From a checkpoint of a small spectrogram enhancement model.
Model: 6.05M parameters, log mel input, arch unet, norm batchnorm, activation relu, widths [96, 192, 192, 192].
Data: trained on notes from a synthesiser with random patches, 78125 training examples, 20.3 epochs.
Rows from block 11, named by matrix and row number. Each number is 128 + 32 x the weight over its row's rms, rounded and kept within 0 to 255. All counts start at 0. Numbers have three digits each. After the name is the row's rms in percent of the matrix's.
# conv: 3x3 conv (model.decb.0.1.conv.weight, 192x192x3x3), inputs 66-71, a 3x3 kernel for each
conv.0 100:103150159053134126103173115158139147164169165119085115124135137140112091103104093105109103153108121234184152131084074188120108136134112125067103142077117147098107
conv.1 100:103133084115162114129151089120088141152131178127116118095103107143142160136102145119115099168120106122071047126126141137125107133126098157136140139092090178146141
conv.2 101:112121142122139158151180198122089120169147149159155156116105089147139103104106103072095145113140202146191222128108069145140130139150147156141185150168192196180198
conv.3 103:139099147136144151122137124139156133132129120119116146156120136155150172142148154095122089095110104066066056094108104093130106121119114108088105080093137030031073
conv.4 100:123145095107149123150162151119121100143143119131143109118163177069102147132162171156147106122122097147129147112120079161215164098110141170152199163125122119114117
conv.5 097:102110133101099057091149128106114093122135111121130154093092088105095097074095158100080101148160147101108104143123106141142141157158137154151113094132105074129136
conv.6 101:180192190142158176103146113156123111149120110166120120131152109126095046179153081154208197220207165229193162150126136103108120132149165190177148196138096173118104
conv.7 097:133142086181123071202139112115127107080086123123136146105104135105141119152204162098129096106117105101133112092107078118159167161157128096083067128144164142138141
conv.8 098:116121158132118133159080115126140196097070176072074152103164179116172143082154144140117109160140163187140134224195176159138153163143114093098139089074122121127148
conv.9 102:061101101076150100081169119152145142116108133104102107109133123115139129138144133124087088148110135132143191135130128113083097127137181131142168118156163092147130
conv.10 104:166186179109134134098123142119113096089077083133122116161200178130148093124136119154147114156158149114136130099124118130098143095112119110086128112109164086062092
conv.11 098:084106128092106152109112140150179147112100070086090094111104087115093088077074088116148162087139177097089112174175150087114140147126138176181209176155191128098123
conv.12 097:098086118121146144154163134143091159128113163153119154098147138080138081101135096161131123131115098125107095117085121144141133092103105151177130125152103124141103
conv.13 105:073089073088118081215202092101142139122118100077084070139156154146156147116137134103113131120088135129089144100122096115122121130108094104120125143153164165149120
conv.14 095:168134131116133113089147158086062042105077057153124116096106103153155128163177152160167159153190218121154138117115104143129143113123160144196174155163130127154156
conv.15 102:162122141162110096150111116153149139114107117114157147151152157120115159101121129090115129068140144102144169082113135134156130135070066066102128072127162134171168
conv.16 100:164093156168141177148130158137135166166135133169133123126121055203184151153142151101074089093078121070057112133127124081104139134111128166193162168177133080103082
conv.17 100:096078108102087126099084101172115102173123119144093089125107128136128118113108111112105132153109114176116097147103058121136146142099105129173152097115104129109075
conv.18 101:161184126128139076091148085148126108152121124164105123157156158108114124098110128175119133161103107153090089140155167123123122107106104173176153176161118145127059
conv.19 096:113137132111149124111147171120124149074100099063120087140105103191134119172133145108133145117131156117103062119121097109126141151153136096108096121163155098126095
conv.20 099:183130111138124108131110084196138160149097166126112179090189120102178129132173123101105122100111136096092115127142118087143149119152150132181177154161132138104113
conv.21 100:096139081095166126088155120173182154152150105151133152166192156162186150197194127135132101131140119144108096131113138119147171085110143140121064152126067166158182
conv.22 101:120106135138118154154104143144134117120133135113108083157107115147120125139113098160110133151122132106133165167164137104115091145145131133134087135181157152188163
conv.23 109:144170135138159084196119045112135101131136098128115088167109128153109111152062082133147122124114109145110119169149115135106087169144147119117152117114146105077149
conv.24 101:075115101090099095081108100138126082109113097104144125126150130146133146245196210157168144100159161064105115109110127119126132142171161119119103125121104080081098
conv.25 106:255117110189095125138080151095105138146156143156156105105127221105104176126111127083123132128120108202168113142087156178130121138140155137107145128111115142147175
conv.26 095:102097121132131138110127140090095088082109100130161121132130140145155097116158103145109104157155155153151174097099078129157138115122112162153154130104096101065110
conv.27 093:110114178068116198086086190089111105085124119148106099139117103148145153110164209060088082058166148089165163166156155132103116098083173084133118137136144114105158
conv.28 094:097126132101103127104155144166120155167141226199128167085134095101100103087086118173136112141119147171162147158135119148166163154179136138125133130096128184168138
conv.29 097:147142116143148148102122140137144158094127139117122164111113105117133122144112085127124090159170149140155136153118164113144176059124150118107158131154201147164183
conv.30 098:109106104140101134162130152075067059126126116125139127090122106111130114106132117097100126102122127096105091087116159158125141117117145135148126127144138104115106
conv.31 102:147108117144142081118185111194105145133110116090116095161166107149148082137172107129108122162147165142108096132120150098105135108123105136135120125121116100115110
conv.32 111:087134153140100119151088094136113141128081129150127154146191187104156144131182172151175158119113145120096086081085104127143170155146120123102076146150160064118125
conv.33 099:131134161126112132122095121153122149137129138147133162092166128075149152075124114164146117157154098159139109112134148145121101126114153182125081131148102145149093
conv.34 101:195115062189162094151139118144163111160160134137128102180130155104065143108072139110114102163166133143160162095120113103116099117129108101118114134146144088104106
conv.35 099:103111102121125097142123107067093111104180156078154101136128212149124165133103137109135160088093126165147160115112082128123086125124079125137133159124134104071126
conv.36 095:111090138139114126131164163123138158100137136085116107147099134125117125221203149134101093129106122164133175116138146122134124184181124095071122124105143107073109
conv.37 098:082116123177142166162121128128124142155136181107103171111159162134183187104113140133113100126133149139149204108113096082110081160165179132089079108113113119163186
conv.38 095:136114112131123108158134111134114082130123122118116124129143114134133142127192212130077133171114138140096085136114164145131174145087131124107090144131093135139069
conv.39 091:125113125148121115167124128122087134152134102197166093142126109218166124255183119105108146136137150144136134148125125158133132145123120150144140172156127163138123
conv.40 104:098102105070123104127168131111089093112103125124111093150155122162135161115101154136088115112091103155145153142108126149135127154174173092133137143133170093104146
conv.41 100:125151099101137101085147151184157128149098099109094086183161219159124127177156143117138126145155149112129101120120107087141164137167153077086098119116092099109092
conv.42 104:141106177198121109234141061131109093130134112120161116089133106091134115062098096137141125150117117132095099195121104149103119155114157141095102132104118133099133
conv.43 103:103161125082167119096149110073105139128125145103101105175181184175145170146111095098104102165148130136116110177144171151137136118064102133128100131123116127125114
conv.44 099:063065122074092190108116180155124078177128119152086107128125098168157151101086101185173152113113096142158168178209202125115112091119097144122175161117125152113120
conv.45 101:102124108145183116128213109127128146083114135109111130137140130161169127127108124109067102194107106200123092151095131174142110138116112113077138178144118203148116
conv.46 098:141121131130116127136111106089136126069120112078131146065114118110152167138184206111135139098090111144132149119118153091088117123128086122137169094103103050109114
conv.47 100:155141142119142172095126133126167121090129108124159118160147116152148138159154145093133171098149181126147169152174200146128135150156182068054080050090109155145170
conv.48 098:156121081157116089116117100077112132105114114118135123189173129165127129182137150161132121137125162130116135105098102140128174189182198163150150095122152100138148
conv.49 099:152146091142104118111071090129122133172103102237128115145139123121094086177131112130139131135165152094138127116060064142171155099113096077117172178174142107086059
conv.50 102:102139147123142125127132138133201164103146121100124125174163152160176147140129150113108119162181164182202210152177187111120151101104113077121122088129117149195196
conv.51 099:093138157129133120166149137114167156107136097109122111132119136179143139131142163140136158165168181209188169101084072144121101149147153149136151139152176086049023
conv.52 103:113054086108087112147087151118087150132104163132123168075076134095127198118143214074091093109120081148114059099106094120121110160117121122126130141135113160145137
conv.53 101:137093083081100058099117112086122117143187131102152080119120105116139142092151181155147160107059078204163161098097137123134153139122133124124105094085093161167192
conv.54 097:104106119090150143102185208138143139135134105118131132176218174073112111066114098073110145094143170151165147148173160090100138156151139126124077136104060156160166
conv.55 096:157121123138161112124145081084127122108165141077132087106112089126130101108111086120146135122123122152178206103121121124119101126154130101118164110109120139139176
conv.56 098:094122113110155116116117115099085135149147186130152153166162129150133138171152163093113111060065100076085107109175150111127092082116089140106164171105125168125159
conv.57 095:145142067101124081124138085095091106092122136157158209158171132141144094136123075093118115126143113188204153096116084161159120108091110121105081148116078151111086
conv.58 096:135117146118117086123135086130094094156110121187141157116101111106127140103130150141153182130108085133087064151140056133153122117153143151189162173132107168103073
conv.59 102:096094104130097105204104092147124149143128134131150206151179139138151107137146099156133113115117076102112105103087063119125121122133125103170175113134146118086127
conv.60 101:113160125100146122086129142159165105149150108162165153108102139163154139159118090139133114135143121172187155118116101082101107137132191088093087117148120123153122
conv.61 092:106126113087144129127139150150144112147121157123098139150142119103129137074129146111117156122137163149173139117094123108077114136119148099112122111126137115153159
conv.62 095:163122195125117190126113158127096122166111119166137127150166138110103071127121121075091127110136136098112110109089097123144151086092102090024041159087126184127186
conv.63 102:131100158144127126107132112089116167099126114134170112178240173084093093084112130160126132146115143114122182074079101125159126117145121137119111135136155124121095
conv.64 094:152176210127123139119136115166104096122110093139189153148131127133102121077059087119149172093091129080091158159195160141128134134073147163184175138130139098106123
conv.65 098:078147127082147114143197166132164124139165142121111082165150129158147139105104127170119119106099141102118140111112126118122131115109087138135134126116118134162117
conv.66 100:128142099137122093167150127126122091151166128136124120121102144132075114178115123130153145063080098121147184099101105114129122087097100121117148133124161165129189
conv.67 106:149103121114122145154161169117102138118115143101170117102089123128115173119116220127167156109154147119123084142125153135118124155158117175149117134107103104128150
conv.68 097:054114161041088135088116137134136100138139128187129113098150126116149139102113127108154188036064146065091137109130144112098098117083104158166129135104090103087103
conv.69 096:099140097083131092108132133061079062114171116113092138151134126109107142113080099163164168136168174121137157135096160138093150120129129135101128148114110135093090
conv.70 102:127136158074113181110144176159137199131122180122098130146135171125131129093099093161168131138153144091168182143162169116117123128117144124166138087153135141147111
conv.71 100:118127155131136160116147140101144072143133108151115123087085076119119161174156226119134139108089095172160155135084094220159159131132149120103166156069122109057113
conv.72 101:210187110175143082137120088139102139123107166107098173131058060170109128148107132124112131156138136138128121167155137115103125106114132111170192107125159054098119
conv.73 101:124148138129128129147114115148147120138142101114131074141135121126158166109154202143107084151134095169150099149102072126117091112131140143136077114108056116120099
conv.74 104:149117085121106078137136124161175108176206127084193100084081147160132100172117107142121131150136179159136148120077121193165187179110111152115102121152169114131120
conv.75 103:193134099200121102134091117092111138103164207103187185136125108144132102146139092146111146125124154094124170138114081128139103115110086126138108129131118121106066
conv.76 101:123131108153150143146116183120131150112137147089089111127143125114144115186187134139107137193157147137115067074111115077119127081127125139119114194155162100097122
conv.77 100:135115115069100123096127116143155132095200130092151151174094166183091141175108148135172110110162116098114136142105103116143132156139114115138159107110145119113138
conv.78 100:120138150120122091130111078180159154130132134128127122122130144113124184075111159182151138127103116157114114130142140134118122095064046081084094127095120128113130
conv.79 101:150194137080130144128149155107103120102118134109112162130147114143158095184188102148158146130138130110103096122123098080109113105105125115133156134125141122116134
conv.80 096:130118154113121124148102111130135194078173175084157134115118145127121154102105151104089109147125108123115116147152177110108137094049103102108171130164182102125181
conv.81 097:129099144127103085163117098105108079093088078141111097134112141100065104093076111091095133105096110086043031118103148101100198118132188101100112122128121111134135
conv.82 097:089116168113136157107103115143161146133166172149182159087106158146133204133163255133144157156171161074114111121116146122124122114105095112145116143178149133132104
conv.83 097:137135092162171140200213187124143149129103097111114152124090112125095104154182180098083042092136107113163112096129088100161144094158160112149098126172130172176151
conv.84 102:088132140080133145074087162106083076097088086099120095105117149113106085108089076098103125085079061087096095098093111090110097106111131103118118090121131152182147
conv.85 106:102130115094117123097097106162116139155132162167141165116117177155130172150132187108177143173231193158187165148140188133141152110134143153170150170141109212187161
conv.86 098:124117148122112153086102131155142170154155191103108173176192169146137093177156109077076117126136173103092131147148120101109101137132164183163139137121128078049080
conv.87 104:142129135159148141142132126157137131091068105106082126166171183143143125148149146125137150086100128087079101104131120157158138143109101082099152109106136136085080
conv.88 104:098135143084120141110123169112112103099136157130146147127131123136152148078106068095098127146148165054098128118109118127117135193166202118109088137118118157141158
conv.89 093:157133166122091126121125162150164130140165139089148144120143121123131086148148102123051079153087104132113090160146128144142103087070087110070093123100119106120132
conv.90 102:172137134160134109187111121132139126121130126111124134114105124152146214142140180082094107107121139120159140088123153066108107120159145081051080131123173133126126
conv.91 101:094116128112129121114118116136110161123088164127100173153140172135104146117091160121126107111141154128136134143126116152139147136132147044100136097141184077124183
conv.92 102:123174163097157161098140110101119088085150112118152132161166177116114082122112074135146135132133175142141152078084076115104139159141139121099087121109122117097126
conv.93 103:127149148160106108197072056118161141142180144103154136145120104107090093092074113141115110143118139186172184115167154045095103139175163161159105081125085122187192
conv.94 099:071088086102073109072068135110114110126170139105138179186175203139144152152194178130165184122157139083114097102106110136119101136124119164165125162177125141166106
conv.95 101:112127123089131124049101128159164074163134125167146143162110106166161159147128103170144158163151159091110139074095118108106079114122119144112086096124136138152131
conv.96 096:143081069137130136120126155116113137135112124167129161104124076133180123123183147174144141170162198131166216151145138098138128143151174122144147093089092096093097
conv.97 102:152127136185142121178148116126112100127122095148132104168174139129130115153138128151162157136123107147140111140099100104109129141115114213144089115115072135160089
conv.98 102:059094141094106132141112137140103189169127169189159163185170164173154182119099132112179180126174156069140162194192142134126061107128141126093106127088128155162173
conv.99 101:093109116139158133117136099135175134106081082119111093208152164134161144087124091134130112205176196110118145162178128129126140137147136150142150062075078109108093
conv.100 097:130125116129122113140139147154151098130149117128131133075119124090151140179179162133144153154140118143142121221172192213178192095066107110156195164176208175151164
conv.101 100:145102063152099100130121120132094111107100124091094090110131150112105094108085116121137142126154135099113101134136141116143167166167144114090089135096108144083114
conv.102 095:109135225144136172131126130147189126141145112118108087152131108140101111126112129197250208131148122118155133194227231109120167101120177121122130098091089085077099
conv.103 105:128108132151136121148153087171209151151132124116117154154111075135109115114081086090076144109061117161108118131099139132067114141124167098114116137141129113151106
conv.104 100:121119146154121112193139127155182174186185159111133112150145131127124146170157164162202202169209216241230230150189166098078115158135126177188225159155187148141164
conv.105 108:087127097104145119113156160095089076090107099095090085103149110130143134120102099105136135125166134103159139150152112170147116127109149114101064095119120119149184
conv.106 100:167119106119081109130107184130161177120167172136186161075084076075090094121108091139159152151179154138151173103108132157176147096104113091097077140171136179194157
conv.107 094:189113075199170085189183103154143111151167148139146189113070106118072098130093091115124104107114132142132082129192088151172118094152100114139079125167072113175124
conv.108 099:127130184141144100140146086191161122140136114099085071125190140157184112161156103163128132181125102152151126152133103151170123096116082153101202178103168127118142
conv.109 098:142110173169105125190085119106147142144143149151134207083132119131129107113147159105131138133140119113127089125135190134124172151121110141164159112140164126122082
conv.110 101:139148149200143105140109078134140126130126141133140106126135175089109173026083154125134130150121141126087128102084085143103106169168163098109103115109063139097078
conv.111 106:113137123114165139161223137111100090111102095120094088127076139157073133155078149158131102154084085172081062097079115103094141100084098190150166120070086158117069
conv.112 098:130152146176177139147154150104129117121141134127139133118109159131102167123085222133116111150144157128128133121112104137121122165114087095139135083125109053071064
conv.113 094:059113158117141166140113127111111096077133137074114091154142122149157132099142134124110166110087132104118170088102119113145153105114094128127101125147116155115087
conv.114 094:132137149092102150095106145115107134141159159133166177121101145150132144163170158165182190157150152143081079156160123147159152102132145105122195146103116131110125
conv.115 096:120127110122157102113118054141144062110127042103130053140117098190147118142103049112149149067127169148113151120096102122101161129142131114127157122124144129096098
conv.116 098:109145102138168117181125107159112111113123138073102120131148156088117109132123141126098087115092097110113116136145124149156146103090102131128117078116089057101129
conv.117 100:089114099137122114219151080113087106093104099095148088100101091115079101144083117127143128118103092171100066126169134093133113071106092132135107157149130194164094
conv.118 100:074136146082157151126185173122130122123166125149140106130136137149128091130101084118149130099111108180129085147120109109118166194132128152133119152150134108143181
conv.119 106:147193178115169147086120118107146122119180110114178109180149101195150156121111111116096091162143115139118069154114119157132118107147171121114144096108168113140154
conv.120 102:165163142099146147070131088129143122085106126114099119124125125110118079167163143183146140139113142140163198189162157130090080177169134146138186106121125100093126
conv.121 098:079161154100151142139118119102136102130154133072120154097161210131212197168192122099112137102077074098091094129117092124116081136121148147133152075115118104137125
conv.122 099:083095100091070124131104120121166185098125101124120136135102103152094114183118164109096103136148130107088087110126089111137147094117140072046093187164136160122140
conv.123 098:087082132136081123150118128099084090085070104129098099157138171174136122181110089135123095118115067110082050093114102165167135109095130117148151139170177130113074
conv.124 092:118117113118098101135111137133157114112153095107165127097117107093119117107116114135109092123129096125140126108147152129165100094103063209094094139121119166148163
conv.125 103:127142135119125141081102123102111085111087076144140136128119108145154102125149115088074076082101145115096150103106112102093124132140162070063068132104140166110137
conv.126 102:120103176098114168113135136103150131123144131156113139172122094120087077137106102120140170117096129139101123125156160128112138166118157134166214089166179113193174
conv.127 091:097104111092106126117105132044109087040147110108174119144120127126100128144124135141138116093086076073094090143209155099148112088123122147118155120117143112138131
conv.128 094:112123099155138103144135113105167134101157094098121064110090123131091123095070075097100105122107102129143135103136107119095069143148125097155181089080164099076127
conv.129 100:185182168110140126087119092171144061138151081119136132090048106073065098102071097098120106113105093110128134099124174147124138134131100149168127133119112144142151
conv.130 107:103107151120150126112142107126074103111088120148144150067092119142161123114135132135090092177149134139092075112119140148129166139133128121139149114101103074088083
conv.131 103:181140150148133121123129123142098074138098086138116111130139092135118102158151131103067149137112138191162147218120154088112134124146171154112159113096127140135161
conv.132 104:125142136136137115129141127079108105104097092140099072125142215089087120094072090171167148165177177156135146151150126136132138128107139137114109175152119150129134
conv.133 105:174157158139101114099100125103132122125089154162114181118129173143128160091108168155124101118147153128145137083067075127143173140141146152144135139097110156141152
conv.134 103:138142127112150128115134136152145085151111049161124091089091123152160168135121147094104131090125140079120135131101133118111113134097098135180174085146160070112124
conv.135 101:133124105118119119126134156081135244066101208085126153193170124162134156184122074150159171120118109143169150097139171112125129149111081155119118139119104141122126
conv.136 100:126143165114136154156168161148167166141152137139122141166176183120137135135123117110160193120140166085104135105106085096093081173154138144134131131099097099090121
conv.137 102:133147155141138122113098093139131121181157166132132152103090130135150165161179189087085133140117140168169178153158179118132139158170173143124138113123142111126092
conv.138 100:142104162165106132197116101094114129119121125118109140128172180115135148086117145158142140146142157120076082170128083143097113148088133108082089138106113120083098
conv.139 098:119107132097100133130120084164098212071074163073123142105115100101116158106151187129132103165133150127101107152118157149154172096117116118138129133120092102107099
conv.140 099:193118137182095147193074122157158094153137079149114102175136154109040124128055168113130120102122087095107067135058064171159171153093100111094045124122093110098071
conv.141 100:151139157155099148139099125085182150072138159063085110132131148109120156106092123141118113112123139102127143073117129085093117132152149115095114058084124071083098
conv.142 095:133140107157141139129093111166144151175141173137087103081113075093134113090091076173136114163144147176129116046141222110103142069096115113117145152121176136105116
conv.143 100:066068132126087127123100134092127119115116088123150099144137155126123151085083106166197180161174152148165126201190197105101161128130119185201201131138142137174144
conv.144 098:109081114128081126156112141116111126144117112140146106180164171149120145201130166125166145098142155072086103137111111087087103135136147126176148098103106068093114
conv.145 101:113125156141147157130154126112130105126121137103095141139124146141104135132098127159168193114110151131108125090108135142158160126130144172152147116135131069077066
conv.146 095:079075104088105130123144180116181119071115067056074059103096092114129112115126114137125114158148125152131096150131178121110101153196156144117186160139173164147139
conv.147 105:238130091140119082097079091119121123186148105147149158089085078106129126112119100137097067147157159144188204173228161124136124117104134139156123135133095159152132
conv.148 092:115135130096104112113111097182242162159162126114103113086056102120114158138131185146078097148130125142116126072129093122175116115158118157158149119126146108106109
conv.149 100:120098118116127120149116084130120170118114113111111119149140111137139116162152124138134175167146198143191255055100106088132134133175140147133122142162138154205203
conv.150 097:078101134127112124149107069145088104158104136156120144151147156178115145130089073075097137143153169114140136157181167171118141128084118111067110151143144147115146
conv.151 101:121122147127100118124134091159116118130091123117106129125173125115145084150135094142108126111090092141126138110102115152114162185155186132142170124128136135128134
conv.152 099:119153147089126114084131082144129101094093107140140158073108115122106058081097091132108103092073094141124168157161146097113113160166111133071080095106141108170181
conv.153 102:137121127133144166136131116154099100140109084110119112161162133133129137096103100087123135081104127132169192139091093121108077149121100120136168117160135082133099
conv.154 100:141112127116128166100106114122134102075097103085106116100108114128151143118156152111109101151152132128132121187148091142134089155154139125151112110137112124122100
conv.155 102:104138125085153119129187107162133172194166194151134183158161093155174137143160129132102088121080051096077074145092110111083087148133118141121105118103137092063097
conv.156 100:116138178133159163128148142115163149143132123178164124113121084144136138132127129119150146073123098103129121117114143060081088163172135154125150100049069140088100
conv.157 102:092117108072110138126144157112113140142122160150161135156174149134131141095079106123134162089081107074064075163165146116105129142135138101123167113138160133115105
conv.158 100:129148087118151118141180158129180138124182095119124090101126114088113103104145136142131139199165162205134076088122057063099076119137138097085085162174126145102033
conv.159 099:134123102095146127105168124154129108193164141135147121105125114098146123105132100048045033098113113184189171123115108143157131117156086073114133096154168142196193
conv.160 101:149166130162181134127160098110143120075080118094094150127122087085115116101166190110129132142166155094128147068122153120124135138140175135128089120108105144099097
conv.161 106:139168179112137157105130141098148185170185159168121085148183153147173188121108157135149222082088134133127111145106086124108105110121149131110113141100081191120108
conv.162 097:110118100098113114066109091179153148152136099189148119125092080136105088115092095107101121124120148073104182136125110138141155121151123137116097142142135112145170
conv.163 100:111117137102143123105145133136182168138129085118115068149126138129129162075080128114125098135104111158151161167183172105125112123098082114119111078115104122133120
conv.164 103:144131150071132123119170140106089128136104121150141158176142115091075098123110095106086075165116101183139127076097122129207182134165136119133139108146112172197126
conv.165 101:153159177100140192124152197119138111150148130145133138089122116091119104125155123112091126082116125159190150207161129129160169076104159146170130188163117102097091
conv.166 099:081098129099105138227138125150169125115139084136157127120158150079099085106118122124110142145113138155097079121153187107080098097100126110138148116110101162113125
conv.167 101:103126118084107107081089147122185174106106137129068143089097108137144153114122155156144160190177167151104090136150156158161142140143169130186219113104174117091145
conv.168 099:111143158137191186133230185074117109085107104104132116135167121159191170134162166148192140107220173129183135083069024112123146123115139117159125111145104080107091
conv.169 100:097116130104121128086095109132153202125149195106104176161133105170140105149147116131151174149136119099125142103110149166195165137153181122138120088126111113155113
conv.170 097:096115182080117143112086075113129109132144135111138129114142147113137109096115129130119094112121089127108117157179175147157142110117117119139107152120082123061051
conv.171 101:105103163143099163158082114186140113146107061114114099124107161094110215096078153115089142137112146127124164131135152133126110069098084138191189125125121139118117
conv.172 100:095140152126120097129120098110172187101133154122110120158133144138105125171144146080078079064093128103131137163202205078061095110099109017053135086090158091072133
conv.173 104:171114099164119115171137151103123142088086137093108159119135115094128117096117162173121108123132144093124114123114149114121112140125116127129133157152101149129103
conv.174 101:130144099134135112124130124151195170100151109086136109140134124142128121123124114065045042115128170183198179123116119110111120170135138012018043114140117117137129
conv.175 099:109150180134159175118142150128130083130116083122074064110112144150139155132116150133134146176127118090092132075077116096085106119095110084120170118122178169137170
conv.176 100:128123166150116160113105116166132180175125167116094111074158179112153144092181165159164168157157165100102122146206174121115134138122102103130137108121151098110148
conv.177 101:119125173140154155116129152161154167101103121051104106124108163097079093124100086108105122212185180117136123122143160111116116100105114099119096102124145101121129
conv.178 105:129157140120141133113135117196164133215181159117133136120092076134110108155112110127130116097132121129132137150125138101157135160162120178114092080121170069106168
conv.179 105:092075130119105161112078144161101099142106111115090118084089082114156149142201197145111085116088079070066049088106112095124139141149164130117155101119151076134177
conv.180 100:117153140062148142081154134109112085177116106165117138131133155101104151131083114090095127109099110102128122111119112133144109098113153145099133150132161130064087
conv.181 102:116139145121136149128101143137108083142146127139117128143121177137134167155125148129154159153154175070107166102090124123126138132117144133148191176128167187145207
conv.182 103:137121148165137110152140134111140144103153182093116118153156132123112103139149131155158157145148155123144152097097104152179176067121086113126109105118119072106135
conv.183 100:098148125094153176128120172137143157116119121108115127119108114096104150129123153107097105209158126106058037142102107119106074096112095062112116131136146110111176
conv.184 100:090099124099128132133146143136084094159095141134119158104078121159141116212188126156134109134112090111110120132130114136139138111126175174135114127141122113094091
conv.185 101:141099127122081062134108084130083182132113171145146158114151154071128112105129090126113116107120141096103141130081094112133155142181138109109125088109104115155139
conv.186 106:135154140137138098176155076119112109102112113121127091117090150113087072111110101156144138100081113085147210126114110107129132127113091127118126147156161131192184
conv.187 096:130145137084141122075162099126163123104155128117151137106122086141174132132153120128155074120159116079066053139102074124115121147158106199171095147145102155140131
conv.188 103:126114121101133118127150157096101127113099106134105112151121067145116090134086115109139125129125094127124130108082077154128107151136142098109151104083129118097119
conv.189 104:107136077122119112138080131148107132149094127190058184088195133106196166113178194163123096157148114123102087147127110116128111152135165188124107176114128117100141
conv.190 103:093112135105121098173145134103136140118153149114115143164153119167127140159124144155134129144146132146148122107091106117126131132133117104090119068083158121137200
conv.191 098:129116113139117131169131146132125102119128115156177106128126161150147213171134255145145131133156120174178115103121127156159134136139129097117138123129104124101066